config.toml
model = "contrastive image-text model"
encoder_activation = "squared_relu"
encoder_pooling = "class_token"
text_encoder_mlp_ratio = 2
shampoo_beta = 0.95
max_precond_dim = 1024
Rows from block 4 of the image encoder of a small contrastive image-text model, named by matrix and row number. Rows with one number belong to one neuron. Each number is 128 + 32 x the weight over its row's rms, rounded and kept within 0 to 255. All counts start at 0. Numbers have three digits each.
After each neuron's rows are labels from the 100 images, of 14976, where the neuron reaches its highest value: "strongest on" is what is common among them. Only what is clearly more common there than usual is listed. The data: rendered dice on a table.
# fc1: MLP up (encoder.blocks.4.mlp.fc1.weight, 576x192), inputs 0-95
# fc2: MLP down (encoder.blocks.4.mlp.fc2.weight, 192x576, transposed), outputs 0-95

fc1.2:168143120087121137141170153121145159144096120096116141171144133155109092138154150110083169111069132141183115065107151114156141081087113137151079165156133178095141117144154146154142129095126130119195118066112128145167096143181095152130087109104113192129098134119091122183115102092161214112
fc2.2:087136117148156101111114122124184112128165165214142083138087078156111085062148164132145089129108118138106093147119111119113179149186167081116122094060137123135118130127075110117146098144091097113134146131133137115143156138179121122138137166168141056076138046158121157135095126090167106095
strongest on: six on top; purple die

fc1.453:067183172108132111161108134110094096050098117054120152179173119119138141106101139149071119090145149145104127111169126136121115099100091094114106099117098117154080158077142167153144083184159105135169090133091177199098143159133160142139107112098128114133115103117078121118116115161126130130
fc2.453:116140157154188122141104133181132149159099126129164126105165103184095126122104135160119128133082092129136120120151122146109178121101152107039101098139140170144168105170123085083089109154071106113075130126173150120185074123120161128115148103166115183122114102154144111126171120130125191094
strongest on: blue die

fc1.27:124156121136148123121133125076176154092112133089097115166133065133132130216151161096045041064096154140139152149074104136105153153156101119095162140108154110154159107121141134080239121130198105113111072146151175129173097107114100129187151152131102135118173122178083177147125147154091141161
fc2.27:139149134154126129145175116096105088145155097137105154055172145083134167105162145134129080115137138143102155157119110094136084068103166081137074128105128072107147077131148095140079120125092078142110176120138109149159196237124134137136097152092099187120178150099175087167164131119166123176
strongest on: dice: one; total: 5

fc1.381:174082112179131117142110040117105091160084110115146143153081109116097124133116217164097152137106131094165152134154119105082090119128179133105100158118144155106130207131098133159164106101108092126120087128094105148127116121170175132141174106114131163107159128107145063133085140092201168129
fc2.381:164134060112063150124119164150117143152087231187178128120116138138147124113116051092144068208134154105166195166114196090108126158094102136120149131160143081090086087115133133159077146155092165092117136137120132149133097110183135111127105111111104187152108070110070136102155113143093103089
strongest on: six on top; dice: three; grey die; teal die

fc1.342:077085131182066074105169098114107120158148093117096153109160118147136116098178136161138149099130126119115095152198142119145147114093107159085101184095118120106098150132084186155106108141156134093157086158087093119092085186130101087137133080167119100208130137143167130132121136116110121159
fc2.342:156144089119155125134121105076135143089132170163170087127121132168135135144116145110069115152126062098102125069073164066155111101130100135154109147097123121123160176099109126081182140111191139081149113066116186159151109064118148159094154209089156118105116161098082134128088119096166142096
strongest on: one on top; dice: three; total: 8

fc1.158:168144147146149159145126151163153170168136101079110109109100144102155149130090160128160093088164149109132133095132159142067110151103135098116140101077105142136128114090066106120157125093115131121126173186106115134136158108116137119157106142102100112160105139115086090148166190210155076161
fc2.158:185114071111148142161168159168073117139130161087144123129142179106069091145112150139097183118095158054109119107109177086152110119113147170086142106163125117130141119167113117145158124164142182182163157067115152118078131146182209110037126104076121065103140090193131202124096118120102134185
strongest on: dice: three

fc1.205:153148166106089139139092130125168157176104094112106114096160144127113112177136169159113109119114115117153147151186111120179111151148155192083144135114078105163113098149128098103104102123093123147152109108103153131091116169206118129159122100140086084058112196131091139083115114118186155104
fc2.205:163136125129179085089125082131090150065103204119065151137159168118109141115128135053152112135139151117097149122091108120150112117115146069145125148134140124129130155121134163127172144149077183153191129114091111139104105190152126193174213085108112178155118089172151117133092120132126155130
strongest on: six on top; dice: three; black die

fc1.524:151162102169088169138135160133109124157066150116176183117099124203119180174174136180118105116081077129167121104130142096119148045111127158103121053135200088184158150110124114093077104134129138100149089149181138168159162123153153092121126091138145090089146084164164120152105092101115114121
fc2.524:115089096141075175086103145134222169140105119138142105096182118126134120125191115092093148122141112085126104118118118189172137131142170090160186159117071212117151112072170156139144161094132093126114163178180117043173158114140112109066106113124084093108117163080133137152155149183170088131
strongest on: green die; six on top

fc1.563:127130108184070137085112108092162109090077107147154113141094051172110111148170128104123120099136140154073151102191118098123134076158134075127144164113177093103145131165159142148117110197126108116149190113143120147087124131088132138152150080077120149134125093058156101150133123129147091110
fc2.563:148056149065150095114072161135067130156092206111161133123210177111144153111136178127115161072061138110196122111098137178169142155131195143084175110142064151114093127111057060141149190117104115152110115119107112161060128138096108164115171150161144096123163151103097117114126110108176125160
strongest on: teal die; five on top; dice: three

fc1.129:060134114155176131132117159137133153188139170201137160167177088105124101089209156144067137133174133131102153137172079086137145154135125105114139109153048171084132158120100133189126141113097157130140120098096145157180109090070142148119093091102144136170146125111063111127186103163134127111
fc2.129:137150140124104105111110105164163169090133132173152095163139162114165104101085168097098128163072139160108081131158085200115092131148071119137136142152099172120138096124102121064175182197102178077125136159097159130108106142118186105121126118137155185158142184183121151154085155112089133143
strongest on: orange die

fc1.331:109147101076067161116132118150118149148087114123111163163139135102124142108145118094156079134053151172103103068054172195151136155142111127116052088118139106204128111101111084106157146110146186133112135156084118094148136192107135100108098141114171149140129120142082178169112168104111108159
fc2.331:109071128088110118137103126095093156173117189076125113123145164110146117132137122115164101133092125079139130091113120106180179167114136146115125129105143110072169130146133134148107187121129164131175135154113153145071168104152154095185162150112102121110140091128161108163186107165149107163
strongest on: one on top; dice: one; total: 1

fc1.107:143086134144125113158074155104208065179107169136199142045145126151128140151125120141116169180109096167117126135036159090141105126068099144157138116157114137159172157107080084103106162182125110108162138111162185147137141102112141158046122130181182116151139082138095137171103147180086098092
fc2.107:175150128121135124130139163112150110118094142052120125189132114161203149140170118137134118140066184093170175161152190083086170144140086135078181127151123063073100157070111140169173101109149124191143123153111138159084148074103146136127150122082116123111148134086115050173092124174146090180
strongest on: black die; dice: three

fc1.303:096204108149109167149092147135133148176123116122077135056113087143073188101193151125098160129138104149162151104138125111134132127095134123114137088105125075140134123149154091166138111159155126173106159146097099144147145156153125114160169145130082077160099168099108158089039121150114100157
fc2.303:137093219123135094096175160105066055192135158113092104125127210137126155124126103088096104135101161066132127126112106145119070173066152134128108061104150109194124113114157111162128102169158110111114181151109096114073132086168117131137153132151171141165152134116137134116129144125092177106
strongest on: four on top; total: 4; yellow die

fc1.537:133122098161122122142185109128145091130099116140155142114150148166116141189116117155181130188147172138126091121128122115088133187059148083119170134085113131142157108137061116140113114178082132184194084165111084094165093156143179142167143192099152166155110185146147072106137156190126154102
fc2.537:145128129126151127166144100094178129098174092092118157170091131155143132083175047130150138079116136150156160114171149152060103068112137218145150110084130156109101087126150174111130184123111065088095134074164131128077145163112113099148116177102108098132102160083128080081097186085131150134
strongest on: dice: three; five on top; pink die

fc1.258:138146091079084202133163139121093131079132119160175147131087101144122145139171102083127108148134105155143089149081114116108173087134146136053133188086160095128135146133128111099102138104137117133136104126180104153107069095093078118121112127127079094151149201115122078175118177041092155143
fc2.258:144234150156080094112061108105109115098134121109084134108180106102097131154130161171160105111125118135120139125124164151112192197109075172154126089163069157163170160125111124129131160152205138113119110094123136117185169135128172160161194159082151097140141152092131069124171076089109117109
strongest on: dice: one

fc1.392:153132163064074099110128139066184071074133060084116113145112111128127119140132204164128072123152121077117095111116168145141157105137064077117135114181121147178122088102152104077146170088090076085121123135093135177099127119181124107049102122110133090082109152107139159157084095088144122099
fc2.392:076173158097156151070073106133071184140116106180150129122143115193112179152177108136124173134076104144120118108115169152144180136136153133079066113151087083142158152175102091135161117141160084127128151206103175145137067142138173174115156135135132111113142084155099142095116147117152079081
strongest on: two on top; white die

fc1.575:110133053090119156129164093093087103201172172136131204147119147110044102108173187137123106076140126138151150157100226157143134115083096107123138120134153171128071135133179094146118142143109188152158071143165169163122185177114079120150143116135141122134157145120183133115129126127185195095
fc2.575:117195109088150106169130169150145122079102085115158175067142051201133130116133115109201139152161177076110099121169136171168165161172136174109111122117165131130144110103143094154139137079132039126127142198128090113108124165155100090119144144156138144147142090091119141100064082150166130128
strongest on: green die; one on top

fc1.356:137128111172127177098092145117105137155123167123153102101092110134144112166076132140068122152101120139136154134133142207162081142149140147174139146100123087163196164181060194112102145121176194127116092096116046091153148162120140121142102131154135152057101147102139153095206110156181114145
fc2.356:184150131127115113108170151133087063130110163174105132122200179104168125155104139112116184101150129069106158138113136146156127092133142086109157141111094156077133125143113116181109110183154153047200106117072060127110151115176099086114108203139139151132140121100112092131108124091082082068
strongest on: teal die

fc1.318:106170110138119088094157141110123143135118147101167142091183148147116114122117124099105087089104119097110087104108166127167093125121138085139130133085132081125150111175069051164143165121103111115127070152160145097126124169107091145123150146147142111156094083110114081118148083112143084134
fc2.318:130134101148172087168150106064104142141115126098104140112116198126140101179082158142145116126131103141112168164148121119107114176139063161097082177124113126151126117169171138143069096076165123160153165108156150097140078162148129147131143050173122167158150182174163142137138148139160135170
strongest on: white die

fc1.334:115134097180140144105126127092174178119056101145169156092084111140141121169137130034109089114098132169106144081178164214141123202162121147151127026148134094197160094080049082135104180132116103087161099162122109153147133105095156098106074149128096142147117126108158162150130109132166123154
fc2.334:145182133126101104158138163147136213130155078078094141157150108104144174090146151165193118093119152171133115052094109109051124119120143136195166145108204101123119087147132186161101131123108170150126212184127088136097063122137193117063109063111125083121142154157181097093135029130128126143
strongest on: black die

fc1.375:122125119161122136092126119160150129138124124153115182148082133152134154172154115134146139127115154077095141084152195101098116113133156104142069073128131154137125165197180067107129090093118166159149105133115141237133153145108138155115078127074083149171096161126174157122092124162145129097
fc2.375:133101115162160072140174118137100096114141157087169063089123156112162088139132125156162034165086117096123092170149072137202139070103148127133116106094115094100188148154139142146128160152139133119136083149119167071118080177156153123143163164148129182129143166115124121125141146188118144133
strongest on: blue die

fc1.250:111061128167112099093145131153084118103178153107198133128089131128116115134130157107092108144092141089163157195117112119175124140087135138148151135076107139111092060190143161108127130152058116127100118111083189138118148128085100115189175117113087074097171200085143140170105166122140073163
fc2.250:144183154108197128195116126133136147074120072130104182138124137105098162181113160144123137147087145150122139113122138148114145144106042129128133147115101109101184153068077107084156093103174128172138097119134166152172153086111129157065128132154178213102081092155120154135116134113136148082
strongest on: six on top

fc1.393:079114146128171158169156124137103140079135142173098132178150196128089149140176090126149154102127127112036155119158115144128146107177138056122102088102157067142134122129157152119144132071110115130139112162115116185081092208156142141090085141141147088094102178134152118092065130103100093120
fc2.393:148118097128099044174112137197100144226083094034141146173164100102139152131157125086137168155125174118146059140149112112092145140105097091110158106164130142161115123163099128164117089158117177118097141128129108110157075095125140198118167122139076148113103165089172105128176140092089191099
strongest on: green die

fc1.274:115088105122117173107139073102155165114127165155167199113154115099100163185082131104159178135145111093139151162137145051116119111155091078087127098206171094141148152125162086171108096106144100056074154113196110119141155105123122092177134129129093133149139126122178126173144110129121083095
fc2.274:110109172144120085135152153150155152145146156123134164171070085142110200130169137088129129145154100170129152165065135152130113123129058094133145179094132126092065140108173102159141140112152155154138169179095108094144109090066144131145131168115132165165119112160121104166120089102124161170
strongest on: blue die

fc1.367:079121186163124128135128126079126089105109186078162061129186144067112138076158128120182114058092196107110107085111148154061156136149159143124142126158105135129125149086159124117101119125126122107119216074084187186150158089164086090118148116157066112107152119134117135114092132138025104122
fc2.367:088036136202143121074094190123140142142116133184089138107079105151157118129155103181081149141095104174100114169098127143124134145132105147126076127133121174166137184127135141058122152129131129120123143093145092160082149072084121183100094142061105148150094071186115110165109055107154160142
strongest on: yellow die; three on top

fc1.134:161142102127174155131106128112126105142139100140136132114173165167149114136154133143061159133091105132129083157125181075252139147145133115160155106113079082114172104114170114115129095151140123136139098115166222150084150129117103155113104152152135142127188104112150128147079146136077087124
fc2.134:175113060137155109124180124100146054152187137083075154109155138144121170149145099135063096155112105135169109138115070159092150134145119080156095121148129118159102115136090101165129167139139169168145060159155102148107151143169123128089119198174156152151118193144101119127134143129096178142
strongest on: black die

fc1.192:140120143138099154143131102164141124047086120132191132119113141108158084108115101138164064119136154153097131170135159149168138117178153084206121103203172153115126114179096184091137156140078103180167129142122114129101131157148157104183157103062082126152121155139151098123157150158114135181
fc2.192:120110135149134091151112154100142090224096143138158134123116103169133137137114183172089079120104088084120080157106100129115123146065125114096149137123135215103115138098135130124089125131123157088148205092154096123162165072132111060156077155181126108145108095101135179127141181111090122144
strongest on: three on top; white die

fc1.513:161079126147188093141109116101098099124185158123113128106161095073094093121158120155161140095199107152131035123166172169094111110154133112116118144137091090164156178140124121132133128152156137073123099148094187139130083103133133077155117121066135118072078124084119130021094083122144120095
fc2.513:146187127128125067131118074128077099104148050143073143151119106117097132151192122117143134144106105101102106141148130166133130142143117129118142129134161088177134154168125176152129082086154083136146110127108103098076132180173100111106117089164133156123131148204181131154119142234177142120
strongest on: dice: three; red die; three on top

fc1.293:126147109130087133104143102145138095193090129123165151178144102183164120133154178145111105102084152151130064126134076151080134181132129145087115172119099133125151108160138104099210150118052059161156107108106074145120084143102071137162132147066113089192104183104109139156151131147080144180
fc2.293:150125203113053117198160169190146126106105111188113143115122169159108174074122110166114076168130156122131073094090159172167117132101092073146148117149120119126108155199103165152142177144147137130108121141089138126133162065171138180150162107086091130025190126131136141132122175145114131118
strongest on: one on top; total: 1

fc1.478:180154115093171124106109127081188135129140075122176111059112125154141109136176142151135111138149172129126145110108087141102145099131204157147100103126129124138157100050137156135094104098194102121126122121135144150122164155120119131069144089142166138078164190123179083113110112093097174094
fc2.478:091168177127119053117109133143076150081100168107097128165092118142135067134116052132123177077158088190128101180156175151137101107105126120170190135072108182071140105139117102119083142078137196126178082091117127074109113163124087109136117130122105067105079124075124085124143146102163158106
strongest on: two on top

fc1.268:095101145111131150076146126136129109055089125124161202075057144126139135151171109121169146106151088146112084144108114137085138159129168093095131130108148116122139112158142109131155101141074066118126140150089116160102146134112220077118163134047103105078103161128106103131089097129114135140
fc2.268:069047112123180162140095127144094147170124118155149133112120160109152120091105102083101108155131094132158136159056135124165133147131072106141111153101137216070141118113072055133133169105200147090131128151107094157132118159122048113143075127142111176103109103118078155156137095121133111089
strongest on: yellow die

fc1.176:150099124135158167101159088097113109086121153094138146072153173123158159138106159174098160133145191173140160110072113110132147089180117105092155147143154134094165091178165095110159121126155133147174124125117113102127131145150157094135107177122110158148089038185147103154165196090163138088
fc2.176:130123153123138056101155140173141069109133094157120134139124166160148157102145160087078108124108090102128111139110128179144108086100122074111156174076050175117122154138130136175083096081137113133136182122181157110139156089101145125117154075165154175130075144179124148115068159102136176140
strongest on: white die; total: 4

fc1.378:125179071131145144112146130193146127110101094135153145162205082091117111174116126122120128166082128058132153133152181115156143152131092125053130073123078167164131169130087142143192139098198125138167133174142154152092093107142089119077182124139087137117189146167131136144070115086127167146
fc2.378:196149142131122089127090143131093146142155158105151099127148101145061143159130065112147050172100072148103110103124122153083149080112092096144142119081159171099126150154134107089102114145108080195079127097164085123115166171121105166129115155131127143104127100114159072205138104116153116134
strongest on: green die

fc1.272:126095096102094073138146154112089108103185104109058124064173138134130118139139100149107063106151146117116101141152096115123155131160088107039187128089173131109107105163076113139130114121100110121160163153149144127083142211157109214124119087101138162110171094151128130173105166118142178053
fc2.272:138154094115136090070159077093138107100145147128124176136078118165088171161143142114137111136092197161153079160115142126136143128088126079155151094155073114061166122118075058195115104153145093096115048158106114109061177154141122110169088199129164211132120167141147112109107120207100132141
strongest on: dice: one; black die; green die

fc1.82:058068140200147150104084154124102118160097145089136145074078196154108158141121144179142129175094107139148086188117063140166120076057112076116118112157122130146080112087160113129108162092125144150110115052177138133088078126137181150145147185143152083131135111107126112112155184113120110120
fc2.82:162089164113155142128124115118129092114123098146134106133185125126141152136149112045126132118115081108106083160124189154097131147114141096123159139121074111165213150121131152117100108198145097079144128135144113128125207143105128085072050135177133196092095164168173156102062171121144180106
strongest on: black die

fc1.352:149108135089156116134147128116128134100194152153127086194117137126131123118131150149099126127116152116168091128118121100096156165074171033129119101127169126149128087139094149127157118179105108104118088130092114134068157168160171088100122166119151141114059057091119058156139153140147193161
fc2.352:165151115107127108173145131138216125088093115138103106045153100225160142148160184156115065160050121153102134186141099125101141147155113120146100109128099114106139189140120136150108114112135097103107158149127109105131098127090132171130158120174121113129193166155134122144137131123100089071
strongest on: green die

fc1.435:129115120149119151109153097133168094128115095113128157108110131109098090128100096077219123135072094159141112145135086132092108118186067108164127152143109098125133138167148160152146093146165148138142099135078156083131145127120166070127166149139183155092172132136162087146244145157102111104
fc2.435:112102072104173108155133129126115149142106103110141093182105087132168153122161097109112108128124143083096145117170150166140091104124127105103172099083215151135103141137112145184212098140087128105127057138063146175120159181173128125090094127158143050085115131092114119125050121134131124122
strongest on: blue die; dice: three; three on top

fc1.30:136155143081067127113157132113103134098130101079060146219137116141138099194154120117135187140115130093144132179119117146080127116109155185185155150137090099176163131182126162131133136163141157167127159079108095173160157175127145179187108173120151137106132117063091158095109099112123141140
fc2.30:139132143147097149136110116139172158166134141095097122016163140116144138078151095084100170157139124124107095121124149102128136141113144082095118151138151086089070121116176159098124096123117077090100072120172150130140123162158176114139169116148086102156129211167132119118122184140175153124
strongest on: six on top; yellow die

fc1.568:185109188121140140123149120107155051129126115132117182129132180131079140100102174130108190141039117157139116128113124145116064081083119127186083104153172141071115165112144149115093214139150195088111140125104151061189166117102124108208116175187131126129141042049139115130125145157148136082
fc2.568:132140132119078128134119127151128163122111169160135109073144175099111135108123155084073124145148152113129128115124118117195139145135178088080165131163104122067120059091109143147142072197170162150143138190107132176072143089095104124088090088192080155131151115163051156128169165060106119136
strongest on: teal die; dice: three

fc1.232:193115112140165140130139072120182184130125153146158132177128150123096157076071154173153137123141129127095100158146124191093150163130103056073187139056074102082106116139133166144174145152154136130173120161179085169147136140105103138099155134086109074113149193110144140147095081130151105093
fc2.232:174220138126069085127055172140075114140145140141115147101149116118130076073111152078185119119087072130067053128132094130093146140148129158157112162176138057188087148107128063153127112151070162137127131133114142157151120139123214169119100100157105190146136111134089131171112069119148112109
strongest on: six on top; dice: three; grey die; purple die

fc1.500:208132106153103128117178124094136100128152114089068185166190169137096113126086156155204065061127208116120105093086104091116156113141145114058116126137069132111078088138143211152149135119119138115164168085123176150081133174146111191180098094108102128132154106143112142190068138087178140108
fc2.500:101136116129146087121126189148160089080139134159172149137073102076093198123074162101114168143152114161130118107167130227138125119082171098139118148136182135115140165136155123163133145151138093180087059164167100117185136092095134060065139131154124141135084110078188131095164127131151157101
strongest on: dice: three; white die

fc1.415:150108110089113153139148125188124086125110098066160153121180123149172078124189174153105112187140121129089075108115149144114103166138136074140140112110126168127140068086143181087178126168151155174101055207041138194169141122142174101137109173153137116087089102130178078124117138121187140122
fc2.415:117128145144162166086171183175164071122113136160064160165138109089143149117112067135150118136168139053112120099130142144121136094129145074102067174099127141020017132176101107094102101100104105116140108106168175117103099181182152135134140190116122168176114100122136192129079098098112159098
strongest on: three on top; red die

fc1.101:159134099102098136118142122172148124139111153099115123156140159180150139141143130164125154127086152173114120112125167131123047156100155091206163125125117179068154115071149199116142148135159161150144089100042130111112147180170128093176112135138199158114076116162179113112072134163099171110
fc2.101:106097123121163177110079115126174121093169146140099113080075104154135099076159086136116070080102099182108132117122169201152195148111150133144123106156114156144127146146116128118031056149131105079127106121192123124113100161062136155137123097121063138112088161121111176184135126133132092059
strongest on: six on top; blue die

fc1.224:104119120104117188176086156115120112107178116148167164116230161138163116173095090094154128104172106179186106132115100138165138150118138138157144120086130049072116061134120124126116175120166052130127126104040185150069151097116173089136073115103129167130116086158103119153118133129114100124
fc2.224:149150127166109093078119154111095162127150086049077139188088127126155178109103167135074163129114162141144155146145096147152123109135171167115112080109098170154145120101157155096123130053103183143132109141143096101183156151096138157168145151109167173196169070120093148117055101162179100161
strongest on: black die; white die

fc1.529:109128099115115196137137200178077074116166102157132139163089097093141161128116099128144071130102187090134139087154066077115159117130110132125177182104111081147124159084128115126148201083144060109137188125120106137154120137074124116153088090114086112149142149124163112145123140122108110140
fc2.529:139156161179107137026092162100124109127090111114134192177081158124116144126105176145155146118107083171152190113135163132140153142185077093099137102142178136126129116147152159151117128167181091114139145128150161112142086101102157158115113216178148080127102114121115117123155167128114180154
strongest on: teal die

fc1.452:141095116141086101148090146108135094104078164195144134110112164150167107125149155128103130132166122159107092132066237093167094109156144111110105094148166134138171081159078115175088151139117178126162116155129079135137141204036071131155071149158111105101079136168126098132175128112072127144
fc2.452:131175092168161106126214158125086084167099079123101094153128097091102134165140176143103158189101104117091122150101140126155105098091130098154149147107087164120149112092143120111129155167148055092098079035137128125142139173220126170153153150161122099119119140109100148151104164153157126103
strongest on: dice: three; black die; white die

fc1.493:061139069124138140087149208139193153135108127053102163149142159083129136153117134126151199183129114131144074145140185152107112181133093187146131118170063103123108116173121107113102102055130158152151125120133128125097108131165070110081128117170135153085077150130170137149155047173128117126
fc2.493:128116152155229161138212092180159176141140100110110176130125193079124168116097094143102158142159107123136132141100151122121144077121118110089130137092109103154082117087148184047109098122096059155111187177097117157101103142165111109141185100057131142179141161195160115084134150161145166146
strongest on: white die; yellow die

fc1.421:121135134165050146134179122141179078060104109082086118149109121122166064118106098124136100074112167114087088151113089135079118181102116106135161114079166133100142162143162123112134155118100108147155107113137102066108120133161140136148164114090142165154100149128130037163091145143170138132
fc2.421:165098037154166155133125148101122081098139155137148085083142126085082115134135185173095142131118103106150139144152162155207092169082095094127109106112123149098143123133058121124127117160195099114133133157146135095119218171127088179164128126137134128117067130111120145101096096156140148128
strongest on: yellow die

fc1.38:143142099124132119117128124137156127138158167132079158132129152067155120155118126123147171110172104090161176139148161098156100125089084109133128163189149167092168155144103113203154081125129110114064035108053143099189148140127134147161136145132152169128121130127144150113124111135159152131
fc2.38:090096133185154196093086096120158106077168158118121167108099167160093061113083079139151140099134156131069177128135157104110092138111110107126128107166140154099150135101130136150101079116162132122111095115050043110152172094143108148142087181070118133143115133104134154135096196104106104079
strongest on: blue die

fc1.121:154161123154136178134134134128166159172080170134125102082158127044069109117098167119139092158140131067089104116181145172169129135174099133128138106128168083128125214105121127099132167142120139178144125157060126116112125111101201110136163153136108140095145128150088116134105212094141167188
fc2.121:108091130175109171140146145118181120121102116107119134102174153186155159158146080176100098125103237162143111135137053134100143078161153158111151130092114124093190157159134124132152108111102193113116082103126103207165074083113052148103081161099136078186134131133128159074070044115060078164
strongest on: dice: three; one on top; blue die; black die

fc1.99:136068128160103111152120129118131148141098151091112122207166087132143102137153104152099197143097101136135138130148088106094109166085116146146136108116092120186149120118134186164181139101103123127113165156077160135157141125084147100092096154124093106152092130148150073174162163113112115210
fc2.99:135166119069129163149099092179156098133113108141159184063100166161152101091127149151167118134133098102159143164150145159215160143127143154129089121123143114133144122123142107162096099131118096124112098086160121124103118114124066111134148118175150142061134120109132135145143138078094133050
strongest on: orange die

fc1.390:081161192099150167111112112084158118163094167092126093107102126097135095110124109100067138148146162103098116114123109145087088082107134093153131074127124125133156125117186140162130110155118181122102125143131031156155132120166144181136131122082108071124149059130070140080092120073165129166
fc2.390:041123094162121154091121149143124153166069096158204145145125133099130082104125123147199152131092107189121149068155118080139105133119185159157113105136065128134090096160119131155130174092105100158101138125108162137069055092119141114120071118166108084069168164159111113109166124150119111105
strongest on: green die

fc1.385:066106089125079162181135103146089159118155125137163122172122144103132075102112187105120055180148149101134149124130121143086098084118175137128099107131083116136185170196121100128152185146231089163146074114140115117138128090149105076160137092074180187125136166108145120119168151097141143126
fc2.385:127151172150123147090082106103163116172132155156129152111093080167106141079094141079073107104122156110072130135155041124149098155091101127101131169114145138137149088097125095131108098141090146129179140098083104125138129143076150157096090178142119066147199123116059118108128120157138171146
strongest on: one on top; orange die; yellow die

fc1.19:136199135112189071132155137105173112126117126101122135093122089099160166097145089105096043136107127164143127119155161095118119150083120136126162119136222100116150132129099174155151128161134144100109117166140122134135145160153134165159170115085102150141107122157146126230184071134097130113
fc2.19:162043149180121156133065149101152091185086119123132061076187110167126153144136166087089091192148121157145115153068101135118138157147080121149093150117101157103059132059143114115139093142145075138120150091176134185138105094094192145119105125132109104136140138168138137027135163105118164090
strongest on: dice: one; total: 4

fc1.418:084122079137151149153182143160201096125099203081131142093200128169140119158104137131160099121146149126142102104127142111118108133098173099070141065108097070162072077170179122114176173112137114126130115144201160157077164163119125151129164096089155122121164115165075103116192106122145093126
fc2.418:144148149127131066131155151129066125122156107089129100112128113113114185099160127073184118132154137171143166136114120107190077083063079109154121125153234195127163119114152095204106107096104145118171116091162099117122198211194119119156095180133151171132107139106152138140109136178145151152
strongest on: green die; one on top

fc1.482:101196113115183144145174093190157128123085107135151113154113176094140121163189209178101140149152097098136116156081094132142101079075054080079142112076146075127121108209105088173124178144089171108137092143097128176070135083142120082117119164170157074150139116157135085109170145128105124130
fc2.482:095177104184149091119137112113138110044141096130133129133152138081132127067178118129049148099162153094080165159182089125175099118135184144112111130118115160151141107086154168122135162116136141177101130114120091161144135176099113205133138163098115130109122095157085119102129059168136141103
strongest on: four on top; dice: three; teal die

fc1.526:079094079171105116169164065130182081180154100114137123105127156133105130101152150115145162158154117152140154149142102048129129099075106097132144140145139102166100036165079161084131080113097122129098092174101127092167153146132145098084112132115100156123145134171139087135111118127156138111
fc2.526:131149151141108149156108162088141164104066111132109175145139122100123122119114141139116165142150168064136095112159086100115140104102096149089137162109114150111124173162176065124154131135170150157118083169132118188180103112071174099203106122082132075094174127157142131131104115166160144112
strongest on: four on top; dice: three; grey die; pink die